config.yaml
encoder_mlp_ratio: 4
text_encoder_kv_group_size: 2
beta2: 0.95
beta1: 0.95
Rows from block 2 of the text encoder of a small contrastive audio-text model, named by matrix and row number. Rows with one number belong to one neuron. Each number is 128 + 32 x the weight over its row's rms, rounded and kept within 0 to 255. All counts start at 0. Numbers have three digits each.
Before each neuron's rows are labels from the 100 texts, of 14848, where the neuron reaches its highest value: "tokens" is the input token at the peak. Only what is clearly more common there than usual is listed. The data: telephone keypad tones over noise or synthetic speech. In brackets: how many of the 100.
# fc1: MLP up (text_encoder.blocks.2.mlp.fc1.weight, 640x320), inputs 276-319
# fc2: MLP down (text_encoder.blocks.2.mlp.fc2.weight, 320x640, transposed), outputs 276-319

tokens: " " (100)
fc1.284:126149136146131108030165177156116163122157168127167147095086108120097114114182191086103125171149122078149100122164158126139092118063
fc2.284:198151185145115160135200173170142137145169147099120146081117168092170148112115143165139126181113171136094098129146142135125128137069

tokens: "0" (100)
fc1.508:141122190101129144089169156074047150143117061124131111110110124121109097119146129125123140153130160137142114162087069141160134111142
fc2.508:157074172153076172157122096201116136150132157124077151180128109111117130122148075152125102130141096108157213096088143169097168130127

tokens: "c" (100)
fc1.25:135159161136133123161129162077125117114212138129128112135115142152145163085154105123150159152096159172128095164087157096127162109145
fc2.25:159106140108140130126153099132077123119126087162102146109176126116114143139141170143101072193133124140136088190145200085146125134122

tokens: "8" (97)
fc1.146:111116095094044095161063142098130165136156107096159152117127100129148142119152125145178134142062167146132183136100162100046144146098
fc2.146:148123102108125149198106110187136160080120098125137149169114147123151127119124078154114087147135245128151107155138139185171131125094

tokens: "c" (100)
fc1.563:154102083127125146118089139187149130111145141131182167150178159127141122161126156129094179136138135122131139107128216158119167129141
fc2.563:165185141174148139126157142147094116155070106078179145110154194163061173189151104104068119150063121114152132121152113131163136208113

tokens: "a" (74); "6" (26)
fc1.374:151209136119133114120179085131193130127092141128149160129172153118145179148075118145120140139159029030129145128155153139135093073196
fc2.374:189148164108171149125146126154147140150133143119112093164125117117180087145127084150130053096115085111099134099169120145144142145125

tokens: "b" (100)
fc1.470:143155133104098152148125095137091089113184170106148144101114109188164132131177097110141112101121163146116087145085172111129112122167
fc2.470:135087066105164164165144121176110140151116110124125150122177125097143088128118058167142113159116198091094119122130184155125122104100

tokens: "b" (99)
fc1.15:194085133192148188115141103138104130201122167142113121088207141168093155132132115070128132141154103121103113100070104157095112135095
fc2.15:130139114146133180156141126105127169103165131154117084052157121133173141099107127132114141168097124138136109110125103141109154139156

tokens: " " (92)
fc1.105:092118144153153088096145139130101146130130081078145147122104138143152123207179122110130072149077135162077148109123117155190193120141
fc2.105:133135127100163134158146127113103112166139087120085079118101104120110162137110173105067065076072137130124126112112060120171153114076

tokens: "b" (100)
fc1.81:076121124065133138158099136148086097135103115130167113070158145135157114119093107114150128109179160096130093081097126164118137083167
fc2.81:110119104107151167131196140159083134116061140060162146131173107137129111128093062160170095156107207083160074111145129110139119096129

tokens: "a" (100)
fc1.515:130154113066137121126194126205136085145136127153161134067193198082138150148113151155183116120136153153181123123133140152145063081168
fc2.515:160102139058208166106166158211177100135112109102118107120123130093144117131107085091141104101115175164124103125121116142189071101130

tokens: "0" (100)
fc1.464:136151136154165146133187080139115149166106097133147175087115159165147127158117189123137144093136125156159097071149158190116158103107
fc2.464:131132131074139129133148158130115143091113123143149062144193145127133158137110131096146137166147124162112117101172160120071112157098

tokens: "c" (100)
fc1.355:118067139148123128089118128114154177116122143088122123127198100144103126167155173121164123165109168085144183051108156164085187112174
fc2.355:173124109170123105149123113140102165115140093201129115090108071108133144057118170188096059127064085143156139122099086147117125133126

tokens: "4" (100)
fc1.349:144139108166140146074097139140120151142130162150191073121119104184098136080073130094176056158149137157116142170118127199116120134151
fc2.349:167139138127171114073091139102086115114173068177142123128133136174062114153078157110130135152068154151125082102167156139127142075161

tokens: "c" (99)
fc1.225:023090136147153077121087121105172146169108094094133147136140082145110110128126193145118068127129137119110139094158115168122084071147
fc2.225:169107104207157161156147139163134116106131075154083127082113142097125146094124172151101097114128111160148130133123099200078125149085

tokens: "c" (99)
fc1.71:131101151128119117109128110115166158122142090146177084132194137088113174135125124094175123120059175136159119150096101140134110141120
fc2.71:160145137177107166136175157094103063163122125127157102124142147165110166095131178112166134156085107143115103099162199134128137153076

tokens: "b" (100)
fc1.405:124142115079131135131111131104133114092110102136159076144124135153139103102114117126111143130094170119149147075110112169135103119145
fc2.405:105121104125141165153177127171102132125085128100156135148166107103141108117102070155164085151106212055111068078130132136141118074117

tokens: "4" (54); "7" (46)
fc1.379:165108138136113160074104128124178138106123103154164124099128108164085126127102138145156073139161176109172105069131137149116174094148
fc2.379:141168175149152132129111148156128108122171120202079080158073130128044128127113133140140088154075139130085167118124118124165117132144

tokens: "a" (78); "#" (20)
fc1.528:121124145111120111127092107158055137147128105130157161163155066168154136147097079055178147147123124145161149136141105119180210091146
fc2.528:124132170133145128101161129117107137174130119059139178179096073103140093059082086139125117113133109126121108160103113067118159141078

tokens: "0" (90); "*" (10)
fc1.294:133167112051154142136119130113119116071181129154093119056089124167196121091197110145149122127127107162121184130166122088126187153137
fc2.294:104140158113109119122145166145083127097156111162111066174140123147136154134170098129137068115137111152107122095110140074121130131086

tokens: " " (86); "0" (14)
fc1.268:071129112141142126098111121161112115144124129107151146128139101179142096151109099097110089169084135135183124062168083081116104067165
fc2.268:080136144122104155187140167106098158153132124042151130097117071181124138098083125121093129143062148116107125160122103109123129131104